A small CTC image transcriber, trained from scratch.
Model: activation gelu_tanh, width 192.
Training: muon at rate 0.0023, 15700 steps, batches of 128.
Data: trained on seven-segment displays showing three digits, 195000 training examples, 10.3 epochs.
Rows from block 9 of a small CTC image transcriber, named by matrix and row number. Rows with one number belong to one neuron. Each number is 200 + 40 x the weight over its row's rms, rounded and kept within 0 to 999. All counts start at 0. After the name is the row's rms in percent of the matrix's.
After each neuron's rows are labels from the 100 images, of 14976, where the neuron reaches its highest value: "peak at" is the part of the image that holds the peak. Only what is clearly more common there than usual is listed. The data: seven-segment displays showing three digits. In brackets: how many of the 100.
# fc1: MLP up (model.blocks.9.mlp.fc1.weight, 768x192), inputs 64-127
# fc2: MLP down (model.blocks.9.mlp.fc2.weight, 192x768, transposed), outputs 64-127

fc1.20,086,175,187,202,174,136,158,297,189,165,197,216,195,192,226,225,196,230,179,153,258,175,216,237,164,264,196,207,237,201,217,177,139,183,201,193,237,263,177,161,171,239,266,175,212,200,214,179,191,101,248,189,251,218,188,171,193,240,204,209,260,233,166,230,250
fc2.20,082,153,168,167,189,149,156,155,178,203,210,258,228,156,211,216,174,289,239,148,148,171,244,239,201,218,179,261,250,168,184,179,128,203,289,179,148,207,215,225,167,231,177,202,210,145,239,157,199,190,167,169,242,224,134,179,191,207,266,240,138,175,254,157,236
peak at: bottom left (81)

fc1.517,077,318,167,228,190,155,164,193,226,212,125,227,175,259,200,191,170,237,237,251,169,193,253,127,294,215,142,188,176,192,154,216,171,135,153,190,165,177,211,134,229,155,250,231,188,279,153,195,240,232,216,201,210,197,232,238,160,256,279,208,220,150,232,195,169
fc2.517,082,165,277,199,236,217,177,161,138,131,229,251,219,243,226,135,219,180,165,178,185,222,231,275,215,204,189,174,192,253,190,146,188,239,218,149,170,208,173,236,244,157,160,206,251,193,170,193,199,170,97,147,203,190,183,230,184,178,181,156,162,266,200,228,247
peak at: bottom right (41)

fc1.626,104,229,206,162,136,288,234,160,207,179,193,132,228,180,119,150,194,234,209,221,250,232,191,230,198,147,186,284,219,154,213,251,220,171,256,226,250,221,255,234,197,190,221,221,201,185,239,250,280,280,250,235,226,179,188,165,181,173,140,189,171,223,155,239,216
fc2.626,106,196,137,226,262,214,270,227,214,281,146,277,211,188,259,148,247,175,248,213,238,173,252,310,203,213,224,176,301,209,208,217,200,260,187,158,228,209,220,181,233,194,186,228,188,179,125,211,102,244,154,270,205,157,200,205,222,201,217,180,197,192,176,112,235
peak at: top left (65); top centre (29)

fc1.499,134,239,248,194,187,245,218,111,174,239,143,233,242,199,203,293,162,180,244,183,222,178,228,155,153,222,183,207,203,186,190,202,198,192,200,208,273,185,209,132,135,232,212,196,200,208,225,211,211,300,219,194,194,195,229,121,248,172,160,154,271,254,280,209,195
fc2.499,129,198,218,181,200,232,220,161,208,251,208,177,237,182,192,171,201,173,182,179,181,152,101,300,264,247,198,272,278,119,201,242,238,210,208,142,152,217,193,216,225,194,226,204,239,233,104,240,122,167,190,298,255,197,198,186,218,233,210,247,170,179,213,168,190
peak at: top right (60); top centre (31)

fc1.69,103,240,198,235,185,228,225,288,222,247,160,260,201,172,180,188,209,197,174,176,202,202,198,193,187,187,195,127,147,191,259,241,198,208,127,373,241,195,186,164,116,223,250,212,256,211,241,242,187,210,206,170,226,242,193,232,173,178,172,154,264,196,239,197,203
fc2.69,105,200,212,211,217,272,209,217,223,185,234,191,163,161,187,266,230,153,231,268,208,215,202,169,94,229,157,243,170,221,147,165,214,204,162,247,190,165,281,208,188,227,179,214,164,182,208,145,178,221,158,212,208,209,224,230,199,156,289,146,210,148,193,191,220
peak at: top right (70)

fc1.241,084,172,235,197,227,192,141,251,296,187,135,163,185,156,255,197,197,198,139,245,199,227,180,253,216,203,214,280,177,236,285,96,220,224,251,154,253,155,223,207,192,119,210,264,200,236,192,189,222,165,153,221,209,157,249,134,180,184,194,194,159,269,189,226,218
fc2.241,084,142,234,228,188,206,156,261,186,221,238,140,191,165,210,224,240,177,108,147,289,184,212,239,217,199,250,173,267,240,188,215,134,214,270,208,188,204,231,152,108,177,187,192,154,188,176,179,196,238,234,196,152,188,164,189,123,148,186,221,214,203,231,118,216
peak at: middle left (53); centre (30)

fc1.635,128,185,245,242,164,169,225,236,124,245,197,135,257,110,144,173,219,155,199,264,257,207,261,89,185,241,227,159,161,187,239,183,208,254,181,183,196,163,202,186,144,170,168,182,250,254,299,135,151,207,208,207,225,200,261,156,245,213,180,152,197,187,172,219,212
fc2.635,109,169,207,203,203,200,211,202,183,191,241,188,258,175,205,212,178,131,213,228,123,187,180,223,263,150,219,115,163,94,209,169,173,197,257,254,235,168,221,237,220,203,177,205,168,170,170,169,250,242,242,207,250,210,168,185,232,143,197,197,269,166,210,143,176
peak at: bottom centre (46); bottom right (45)

fc1.371,068,234,183,214,145,199,246,235,337,256,214,196,223,201,180,233,165,177,253,204,189,201,259,223,234,250,193,222,197,180,232,230,214,181,220,167,230,177,186,244,127,201,104,158,136,126,220,190,153,226,208,199,130,204,211,208,174,231,171,130,208,178,157,175,233
fc2.371,070,189,331,214,223,191,283,277,180,231,171,150,208,223,199,239,193,194,213,171,163,155,179,181,178,199,222,257,175,155,216,179,226,108,241,172,193,152,195,188,149,214,163,211,131,290,155,203,280,193,188,214,199,216,235,286,242,247,151,228,144,127,151,254,161
peak at: top left (57); top centre (27)

fc1.287,107,215,218,202,168,249,225,172,249,185,225,205,173,116,229,179,137,182,235,275,234,207,189,269,179,192,238,183,199,242,112,148,214,228,204,129,239,194,113,147,176,197,153,254,212,199,255,199,230,155,201,254,178,206,182,156,289,271,164,204,199,171,271,254,127
fc2.287,125,125,229,178,196,133,177,190,159,304,178,202,191,216,201,172,190,228,220,208,243,235,237,172,180,174,166,204,224,231,150,201,212,189,203,183,188,166,165,223,184,194,178,245,161,145,238,202,221,232,242,247,208,177,167,210,260,283,228,177,237,214,258,204,186
peak at: bottom right (38)

fc1.313,057,178,232,178,241,226,197,197,188,155,236,163,166,150,206,147,174,205,277,234,213,233,228,258,207,259,226,136,131,227,211,177,130,269,238,121,247,180,164,188,142,107,158,223,150,145,188,232,131,218,220,211,111,211,204,191,252,213,177,207,243,188,303,241,183
fc2.313,066,198,281,143,161,215,115,175,183,194,263,223,200,272,203,200,225,177,197,256,185,210,200,250,156,164,228,210,229,192,219,223,160,165,254,211,193,262,232,152,220,236,191,204,171,216,255,167,165,188,213,155,162,199,256,176,218,252,185,299,179,175,274,206,242
peak at: bottom right (37); bottom centre (27)

fc1.535,051,244,201,227,204,127,209,261,215,192,151,175,202,191,216,250,203,231,277,175,208,161,242,99,187,234,265,176,191,237,151,242,244,225,178,210,178,174,203,170,249,189,188,197,184,179,200,241,171,186,204,209,221,150,192,158,136,298,303,264,207,107,149,193,176
fc2.535,054,203,205,181,216,239,161,147,197,226,162,202,178,174,175,177,172,213,209,146,177,158,145,198,202,161,189,214,250,192,269,274,167,75,190,138,246,241,213,117,251,160,142,246,228,218,183,191,229,169,158,148,160,224,160,147,222,190,197,196,215,229,136,183,219
peak at: bottom centre (50); bottom left (33)

fc1.712,055,221,204,162,220,174,233,147,156,160,207,177,289,222,150,222,213,197,197,159,208,152,194,218,279,247,204,297,150,206,185,250,217,264,203,152,161,298,155,143,209,202,226,201,135,133,214,217,168,259,191,192,190,200,194,224,250,214,169,192,273,160,165,241,198
fc2.712,060,306,193,223,142,164,213,223,199,202,168,215,147,192,131,161,138,178,183,148,178,220,120,136,236,183,299,227,236,193,164,248,187,188,186,117,195,236,211,163,181,155,162,269,232,195,228,194,276,159,204,121,194,263,182,186,188,166,184,219,224,169,267,181,208
peak at: top right (50); top centre (44)

fc1.534,076,152,163,138,234,218,169,219,280,235,128,247,193,139,187,218,173,167,222,211,232,232,195,241,211,236,255,210,189,130,176,153,159,279,256,182,282,154,151,190,215,207,199,158,130,196,219,144,203,225,194,180,218,170,203,252,240,254,221,195,187,282,276,215,215
fc2.534,072,166,254,159,207,202,226,218,125,230,248,225,175,274,208,262,202,168,175,103,249,224,246,249,185,209,209,181,207,219,246,217,210,155,230,198,243,233,167,197,230,190,181,215,128,175,153,149,139,199,188,143,135,211,199,246,248,261,192,188,212,163,261,184,202
peak at: middle right (50); centre (26)

fc1.730,050,212,158,212,176,218,210,219,184,127,166,158,214,155,261,208,281,139,180,195,226,254,195,141,216,178,188,221,125,233,239,308,211,195,178,244,174,173,228,212,244,162,179,209,214,188,196,255,195,181,232,172,217,207,170,167,220,150,173,212,226,211,200,193,153
fc2.730,055,139,171,139,181,214,225,186,172,247,213,164,196,102,135,267,131,222,223,222,228,198,164,230,174,224,132,218,213,178,225,181,198,176,199,160,142,224,199,175,252,201,222,227,171,157,196,199,109,270,192,191,162,220,146,210,200,131,142,212,200,204,185,200,229
peak at: top left (78)

fc1.420,071,207,201,200,208,83,212,229,215,175,184,189,200,166,99,151,221,244,205,163,239,136,182,254,191,237,223,236,190,238,249,226,181,166,249,210,149,265,207,191,226,205,220,214,204,208,255,209,227,142,214,145,187,173,126,147,223,190,142,170,264,213,196,142,208
fc2.420,070,132,213,184,171,224,222,199,196,215,225,139,192,183,221,219,221,206,222,220,209,200,280,128,194,251,194,243,147,198,214,126,262,201,155,225,221,245,262,206,258,249,173,228,192,192,156,218,119,188,188,258,192,195,236,162,236,227,217,154,224,192,286,244,195
peak at: bottom left (50)

fc1.26,075,189,266,183,194,189,146,125,214,235,130,172,234,203,232,211,221,267,202,191,243,228,198,220,236,163,211,188,174,264,208,183,172,219,140,221,184,214,193,145,224,216,177,186,222,235,234,212,183,192,199,226,159,148,161,116,155,238,276,141,252,188,254,205,304
fc2.26,067,288,230,253,167,170,122,193,194,176,182,151,267,180,178,161,149,203,200,237,195,161,219,180,139,183,231,215,260,189,196,211,221,155,240,262,176,205,282,196,262,251,237,137,198,208,177,161,260,194,270,215,174,121,246,201,233,231,233,190,198,206,176,189,250
peak at: bottom left (58)

fc1.144,082,159,216,224,176,164,191,221,162,189,231,212,169,190,210,186,199,204,215,239,164,243,240,215,271,210,234,289,173,162,247,160,152,197,183,211,185,151,180,201,191,216,188,205,162,221,268,214,211,238,238,220,115,151,172,224,232,230,145,131,184,204,207,198,235
fc2.144,076,138,198,151,236,180,226,256,183,223,200,117,120,187,174,250,187,239,193,250,258,172,189,228,155,169,194,137,195,227,213,204,228,137,257,146,228,171,167,168,174,204,219,189,173,195,217,155,182,167,180,163,205,166,224,218,187,278,182,216,262,235,163,219,217
peak at: top left (63); top right (32)

fc1.441,105,190,179,223,212,240,171,109,208,200,254,182,172,222,260,188,278,170,228,173,266,164,154,224,207,185,245,216,185,165,154,220,258,259,208,205,243,258,183,84,212,262,215,203,174,185,168,207,168,172,265,165,256,144,216,222,249,197,184,199,108,211,205,137,230
fc2.441,111,171,267,167,181,229,198,187,123,203,195,233,110,189,197,132,208,138,255,211,123,217,206,251,166,219,226,237,220,172,120,158,245,198,200,221,171,160,243,255,264,234,214,217,241,182,177,203,239,200,269,251,156,248,236,126,202,178,225,244,178,178,172,186,149
peak at: middle left (36); middle right (35)

fc1.86,150,195,268,254,208,229,196,182,186,167,151,145,208,181,168,247,274,188,203,208,233,197,203,224,146,191,241,206,180,213,228,122,216,144,288,205,189,227,210,197,149,190,291,147,212,204,196,205,164,249,185,251,188,188,189,201,164,204,277,218,211,169,255,200,225
fc2.86,136,203,194,246,198,182,188,198,262,165,246,214,140,154,97,193,115,178,153,147,193,186,213,261,220,242,122,290,222,219,189,112,222,180,212,226,213,246,214,188,189,224,205,193,167,243,271,157,189,254,216,192,120,126,268,270,199,244,212,266,243,214,124,181,303
peak at: bottom left (49); bottom right (39)

fc1.107,121,231,247,262,183,207,211,255,209,255,148,170,265,219,176,250,218,192,196,251,232,256,184,223,176,223,190,251,188,224,280,232,188,226,155,223,183,185,197,52,305,168,262,206,189,220,207,224,235,216,264,249,246,181,232,184,155,245,157,180,143,145,126,221,183
fc2.107,123,209,137,197,170,178,134,158,186,213,200,311,198,170,228,208,204,251,129,278,166,210,220,188,196,281,217,227,152,234,165,227,218,188,169,178,138,153,243,206,217,183,269,192,242,204,277,267,148,215,222,130,225,215,171,128,183,233,173,219,198,197,228,184,242
peak at: middle left (26)

fc1.307,113,188,191,171,132,188,174,198,254,209,164,213,242,188,181,228,144,245,253,189,224,177,144,240,188,215,132,154,185,211,166,183,265,198,94,171,237,236,117,230,168,216,218,184,241,244,282,298,209,209,188,177,232,228,129,208,147,167,193,232,208,141,251,222,192
fc2.307,122,247,176,206,245,174,143,242,112,185,293,200,202,243,269,232,163,234,202,182,167,235,300,204,234,223,123,177,264,176,194,239,232,152,225,163,150,219,241,198,176,149,250,196,167,169,188,148,150,139,198,195,203,140,217,186,252,252,196,180,131,193,165,125,227
peak at: top right (72)

fc1.40,148,249,180,245,159,217,180,191,141,201,220,200,195,195,176,194,132,168,176,160,242,278,186,206,212,217,246,160,256,224,180,180,187,231,229,240,248,217,216,104,213,228,232,171,139,218,164,199,252,165,180,233,218,195,166,254,168,163,260,236,172,167,199,241,299
fc2.40,142,161,220,227,186,102,196,208,172,258,166,171,175,175,283,204,172,170,308,194,196,296,205,195,278,205,187,216,307,193,207,184,205,229,197,185,245,211,122,238,120,206,251,190,204,202,210,201,224,181,213,126,228,179,169,230,195,121,159,214,154,212,170,216,213
peak at: top right (60); top centre (30)

fc1.632,138,230,175,169,152,102,311,192,141,173,205,213,214,208,261,214,191,154,201,184,208,182,216,173,222,181,275,164,226,237,218,241,165,133,163,217,147,193,268,127,214,252,197,161,199,135,225,240,186,266,179,174,184,144,107,178,229,300,248,206,199,204,126,231,154
fc2.632,118,155,205,163,247,184,260,175,160,201,241,191,165,197,247,214,221,247,167,114,218,199,244,245,116,202,226,252,182,239,260,188,183,181,199,141,170,194,258,227,178,208,231,266,240,205,162,233,204,179,167,104,154,260,168,233,203,132,163,210,190,236,151,223,242
peak at: bottom centre (42); bottom left (36)

fc1.560,126,288,164,196,172,223,179,156,211,205,206,215,204,149,206,160,190,157,219,191,239,216,153,238,226,206,271,146,214,159,230,237,224,240,203,160,207,188,217,201,201,236,218,124,177,180,211,246,218,235,373,163,160,138,227,153,203,239,274,189,181,184,182,171,194
fc2.560,146,239,210,181,159,261,189,205,171,163,179,213,225,285,259,183,169,180,244,194,185,205,315,172,251,192,207,153,286,206,188,227,196,215,206,177,187,147,170,243,257,230,265,143,241,155,235,186,144,208,75,229,287,245,147,259,183,188,208,183,216,162,132,193,153
peak at: top left (69)

fc1.454,079,210,282,242,202,169,250,171,178,177,268,219,197,277,224,188,250,124,211,190,264,201,183,237,244,137,171,195,136,213,105,250,155,159,210,166,245,282,155,183,194,162,151,226,185,160,247,180,201,174,191,221,217,191,273,133,243,216,217,164,275,236,244,247,193
fc2.454,083,173,200,114,165,206,169,173,135,216,170,156,231,267,184,189,216,130,191,227,166,157,173,301,100,157,144,173,158,165,301,202,246,175,172,176,221,213,111,291,188,209,186,224,157,181,70,230,176,145,188,186,168,167,237,151,190,285,235,159,308,203,171,210,196
peak at: bottom right (49); bottom left (32)

fc1.142,141,204,168,189,211,175,193,270,216,212,183,140,176,155,199,170,179,202,248,238,164,134,210,297,232,268,225,252,165,242,205,262,183,126,205,198,166,193,198,311,197,159,240,195,207,216,231,289,169,189,242,187,230,102,159,166,161,238,157,235,135,179,169,281,201
fc2.142,128,176,198,207,223,169,194,236,181,213,240,237,194,204,148,257,249,214,213,148,218,240,152,231,299,202,216,168,190,205,195,202,148,210,176,302,178,208,188,181,227,175,216,222,192,254,151,261,231,195,262,156,227,225,154,197,238,220,216,197,241,174,242,250,267
peak at: bottom centre (44); bottom right (35)

fc1.743,078,177,239,216,153,145,189,308,154,235,192,212,204,178,141,226,124,226,246,200,235,203,189,186,232,216,196,195,111,191,140,230,211,172,177,153,189,155,178,195,219,168,153,214,174,183,267,223,199,177,102,225,236,209,196,160,138,174,116,210,200,255,221,240,157
fc2.743,090,112,161,290,202,299,204,226,205,176,244,140,230,217,270,118,225,225,217,223,112,208,240,182,192,207,196,181,231,153,239,169,253,196,236,136,191,235,155,237,165,237,172,146,161,104,257,158,188,188,261,218,173,154,196,211,144,173,228,213,186,204,186,187,133
peak at: bottom right (36); bottom centre (31)

fc1.614,109,160,257,221,166,176,272,222,243,177,238,211,187,147,215,260,221,239,190,223,298,213,243,106,184,293,230,205,234,201,262,229,218,185,92,247,206,196,182,204,241,140,208,207,205,170,158,243,168,202,135,184,155,183,226,218,166,157,206,234,256,122,170,168,243
fc2.614,115,217,222,233,166,217,192,204,279,179,128,215,199,273,163,180,138,227,179,224,190,177,241,228,237,174,215,190,263,248,230,197,218,234,132,202,194,199,217,186,221,91,249,189,136,277,145,235,136,275,162,217,178,217,158,212,191,176,123,228,234,236,226,228,281
peak at: bottom left (39); top right (32)

fc1.684,117,184,171,205,242,232,187,203,208,215,190,240,200,191,173,240,196,130,190,194,277,257,184,189,142,206,250,192,140,219,153,189,204,167,211,166,223,207,234,172,161,208,140,136,213,233,299,159,198,156,224,217,82,191,238,224,190,311,274,226,232,235,192,161,176
fc2.684,114,229,249,142,283,208,176,164,134,229,197,269,148,240,256,167,203,203,204,246,166,192,184,266,169,176,198,193,232,179,204,235,110,223,190,175,188,182,230,169,185,157,294,185,165,112,189,244,144,235,267,229,270,175,221,205,227,286,202,276,191,154,240,233,178
peak at: top left (49); middle left (30)

fc1.744,070,253,211,203,148,240,205,185,214,208,154,182,165,235,189,158,77,248,187,202,216,198,231,177,205,181,201,218,234,233,205,154,261,235,169,168,199,195,227,143,145,184,155,206,183,236,112,211,208,155,102,202,198,262,163,163,291,239,230,158,139,185,130,179,281
fc2.744,075,208,212,144,145,147,211,221,136,221,149,284,156,168,205,206,172,169,216,241,215,225,175,232,188,181,243,191,255,217,161,243,160,206,262,239,270,223,220,177,235,217,126,196,224,181,159,192,174,175,199,141,193,215,213,256,178,165,224,128,227,140,127,204,229
peak at: middle right (44)

fc1.615,083,255,201,164,212,140,227,213,167,261,211,218,252,162,213,197,179,230,190,203,252,197,201,268,207,287,169,173,214,198,210,220,237,220,164,210,182,202,242,202,178,230,193,167,244,232,322,190,152,243,184,214,224,202,226,155,192,232,204,149,202,229,59,159,176
fc2.615,089,170,190,168,158,185,126,241,167,187,199,177,168,197,164,173,242,187,272,215,159,217,146,135,255,204,170,247,188,241,196,289,221,252,152,177,209,167,137,171,230,194,125,221,212,182,198,239,195,237,264,245,203,189,149,173,231,137,202,209,250,181,240,254,247
peak at: middle right (43); bottom right (40)

fc1.138,047,158,171,196,201,218,193,252,241,188,95,173,207,185,176,170,185,207,218,197,286,228,199,296,230,104,156,117,204,230,249,225,159,198,158,203,236,210,140,194,161,167,204,159,185,228,127,228,212,84,207,262,200,183,183,211,171,182,166,242,183,194,153,167,250
fc2.138,047,228,82,173,172,233,162,210,205,197,230,201,243,219,243,171,210,200,186,227,139,233,129,194,201,197,195,136,215,117,226,109,165,245,220,149,198,224,143,183,220,216,262,210,134,143,195,154,170,224,210,100,150,187,123,268,197,210,240,212,220,178,238,155,241
peak at: middle right (36)

fc1.477,080,149,219,314,143,184,155,149,150,204,186,156,191,187,270,207,148,158,231,225,208,197,211,175,148,246,175,154,156,229,189,206,241,205,256,209,178,119,291,228,240,205,218,260,234,123,230,272,187,183,131,169,209,206,243,205,191,147,283,188,182,162,161,201,155
fc2.477,080,198,249,130,215,242,200,133,204,112,276,208,203,162,225,185,206,259,201,154,191,249,281,180,250,174,141,209,283,131,198,213,209,242,255,204,201,176,199,270,196,243,163,202,241,158,244,218,133,231,251,231,198,167,284,247,200,160,129,192,237,244,137,195,155
peak at: top right (64)

fc1.506,120,215,239,201,219,143,135,282,254,223,212,245,224,160,250,167,212,201,304,263,225,199,209,261,195,150,221,227,224,206,163,200,210,187,211,246,206,253,202,154,185,215,188,278,137,204,158,174,191,220,205,144,137,187,181,248,314,235,224,189,140,163,155,227,207
fc2.506,120,123,185,205,225,208,187,179,160,138,242,190,272,192,190,207,267,192,212,172,179,127,235,250,197,153,156,216,242,177,120,213,127,211,215,207,169,244,143,237,214,205,95,143,172,224,103,225,176,169,225,145,179,248,207,196,186,187,241,176,208,211,195,223,239
peak at: bottom centre (52)

fc1.245,091,184,170,225,193,179,180,278,210,223,191,214,201,136,266,238,246,193,263,216,187,216,129,172,209,170,178,238,227,240,201,217,215,132,193,296,233,166,225,101,225,191,249,218,199,171,179,233,206,148,260,148,169,133,216,170,233,221,181,144,152,213,149,181,215
fc2.245,095,139,159,296,230,187,196,208,221,209,194,219,219,134,222,231,234,164,180,287,159,225,260,175,184,221,220,197,212,78,200,186,145,180,146,137,202,211,282,196,231,230,231,217,181,218,249,247,193,238,267,225,244,226,128,91,181,290,239,236,199,188,233,173,197
peak at: middle right (45)

fc1.158,065,111,186,174,129,177,301,206,212,157,174,177,173,162,229,181,220,177,205,204,200,251,198,223,185,266,317,173,142,175,180,219,229,179,237,251,186,225,234,329,205,169,248,171,210,177,134,215,115,165,179,123,165,216,211,235,191,231,198,223,159,194,177,205,172
fc2.158,067,125,170,186,209,185,208,218,170,203,120,231,248,139,185,201,209,171,230,247,228,114,161,196,221,181,185,139,136,229,205,192,230,239,251,192,251,145,235,232,252,135,228,195,258,221,205,163,269,224,162,194,263,198,200,287,217,214,187,260,165,201,273,139,247
peak at: bottom centre (36); bottom left (36)

fc1.754,110,155,259,200,162,252,188,229,220,152,217,218,220,193,290,211,208,216,219,218,300,245,228,209,180,174,254,120,199,148,189,146,184,260,179,265,182,242,221,240,176,194,214,213,265,179,138,232,133,208,162,178,204,224,156,198,168,196,232,166,196,186,182,162,167
fc2.754,103,200,229,153,169,201,238,159,240,187,216,256,259,245,211,161,203,206,131,181,184,219,140,241,246,195,269,158,191,244,237,291,211,196,138,189,182,223,211,221,168,224,212,211,227,250,200,207,211,211,141,241,242,214,218,306,254,154,194,201,244,219,180,241,218
peak at: bottom left (57); bottom centre (38)

fc1.214,086,211,101,117,182,294,235,218,246,151,255,220,172,209,218,220,285,195,160,254,241,210,201,230,171,162,238,127,221,201,176,197,208,187,156,199,225,171,219,211,176,207,203,230,149,243,152,224,181,157,218,226,198,167,155,234,223,197,228,234,191,132,176,158,152
fc2.214,080,151,181,121,191,226,240,246,235,194,155,247,243,274,148,239,191,182,203,219,155,216,156,172,211,224,168,283,190,229,264,211,233,193,194,172,128,222,162,245,174,203,187,161,171,241,216,203,237,230,197,214,199,142,164,173,237,166,154,198,197,197,158,221,287
peak at: bottom left (88)

fc1.638,082,169,213,225,137,196,181,150,197,152,162,172,235,180,144,194,196,176,243,132,230,207,249,195,253,173,199,164,228,241,239,166,155,213,250,228,213,156,114,217,161,173,253,188,239,194,170,101,131,196,152,169,222,247,268,165,139,179,243,142,174,194,254,182,228
fc2.638,089,192,170,226,103,119,168,198,210,183,221,218,260,213,176,275,156,219,171,118,141,153,192,173,193,183,222,231,217,226,212,226,251,192,131,217,199,195,206,188,249,259,225,260,217,237,175,216,227,187,285,186,222,152,177,192,263,179,150,227,219,200,168,217,220
peak at: bottom centre (48)

fc1.507,083,149,203,211,170,236,272,184,171,206,194,157,254,259,170,202,237,209,234,122,218,138,197,209,117,146,213,179,222,205,143,109,200,190,178,252,146,152,154,178,209,179,265,216,157,221,206,223,198,202,264,239,234,182,177,202,275,191,247,141,171,200,216,232,239
fc2.507,086,152,188,196,183,222,275,200,213,174,236,286,188,167,208,215,202,201,201,191,166,186,288,195,245,223,213,191,211,194,236,223,170,263,167,231,211,177,225,206,238,313,222,212,173,298,158,212,252,246,223,191,205,228,165,285,220,166,178,188,237,252,203,165,182
peak at: bottom right (52)

fc1.470,081,154,251,223,180,226,226,263,168,234,221,199,136,190,213,132,177,182,276,195,207,211,203,194,159,174,179,181,165,197,231,205,217,183,171,176,173,249,228,167,249,172,188,157,209,273,171,187,126,191,185,226,175,165,264,189,206,208,295,214,278,201,235,210,111
fc2.470,088,175,196,173,205,237,141,177,240,200,235,295,180,298,240,249,170,253,189,140,161,218,219,206,109,180,233,180,252,261,210,217,175,188,173,186,271,220,148,172,168,154,204,234,247,215,169,204,144,164,217,201,217,151,170,179,202,212,111,175,237,200,150,183,222
peak at: middle right (36); middle left (26)

fc1.266,102,184,253,168,200,191,179,213,169,127,205,187,205,216,134,234,248,155,201,200,316,220,181,173,241,181,158,196,217,249,175,92,216,244,223,147,180,169,256,212,143,235,199,183,186,193,163,226,220,213,201,225,131,203,254,239,165,146,306,196,167,176,146,223,178
fc2.266,104,234,198,206,186,168,140,189,303,224,200,150,164,193,202,164,211,168,158,206,169,155,192,167,194,170,274,231,183,154,252,192,185,216,183,238,222,213,244,249,193,169,154,284,149,70,184,162,172,184,146,230,288,211,272,182,206,198,220,207,204,146,177,193,214
peak at: middle right (66)

fc1.357,120,190,190,274,258,200,191,158,172,230,172,218,198,211,212,282,218,162,212,162,317,208,144,213,220,219,115,173,219,144,143,231,258,167,208,212,244,209,218,208,241,130,183,194,179,140,192,206,202,198,205,224,225,154,176,239,210,124,301,249,213,195,206,218,145
fc2.357,113,177,173,141,140,208,188,172,217,132,252,230,152,236,181,177,184,279,208,225,139,118,235,145,153,287,126,263,202,215,176,216,194,207,237,199,215,282,206,164,172,147,181,191,282,132,154,184,148,186,211,218,179,217,235,239,182,199,197,245,136,183,188,205,261
peak at: bottom right (47); bottom centre (32)

fc1.281,086,161,189,312,254,164,181,162,231,189,182,210,211,305,171,217,223,257,228,119,259,198,248,196,211,238,206,153,173,210,253,198,152,249,194,247,243,191,226,180,228,215,241,133,211,169,252,172,185,154,158,197,283,241,256,142,149,210,246,195,187,155,196,259,198
fc2.281,085,193,220,205,146,317,190,249,253,229,194,65,203,183,198,168,214,204,137,176,139,227,211,165,189,242,169,198,224,86,223,193,102,149,213,186,207,224,271,159,126,233,275,185,182,196,218,213,178,174,160,166,236,158,182,227,162,209,164,161,212,235,217,177,182
peak at: bottom right (62)

fc1.450,100,138,171,244,194,186,152,215,224,163,187,263,194,233,304,302,159,236,217,175,243,166,165,224,191,113,210,214,175,218,184,219,196,188,196,218,216,191,158,174,189,248,194,172,272,232,312,171,104,263,255,239,208,189,131,177,114,271,165,207,229,192,231,245,157
fc2.450,093,237,148,237,167,249,124,200,187,192,291,206,165,189,191,120,225,150,218,215,224,215,167,151,183,208,209,207,145,209,250,140,229,227,212,188,160,142,278,170,161,215,179,263,205,172,208,185,184,214,187,226,191,204,283,196,192,173,255,211,217,282,230,174,167
peak at: bottom right (52)

fc1.631,097,210,210,224,235,307,209,237,153,207,267,203,197,136,133,259,263,127,156,177,263,234,191,280,201,183,190,169,158,238,198,221,216,162,329,213,193,168,229,192,213,147,259,165,157,183,184,243,149,171,195,176,257,158,253,185,284,233,147,199,222,168,215,224,177
fc2.631,100,192,250,189,246,117,220,263,123,150,218,218,241,174,162,183,159,211,247,211,220,184,185,224,257,231,155,199,233,194,292,223,229,233,198,163,246,206,249,224,196,126,184,248,193,178,188,161,290,202,180,181,251,210,200,149,234,256,228,165,204,255,247,310,177
peak at: bottom centre (41)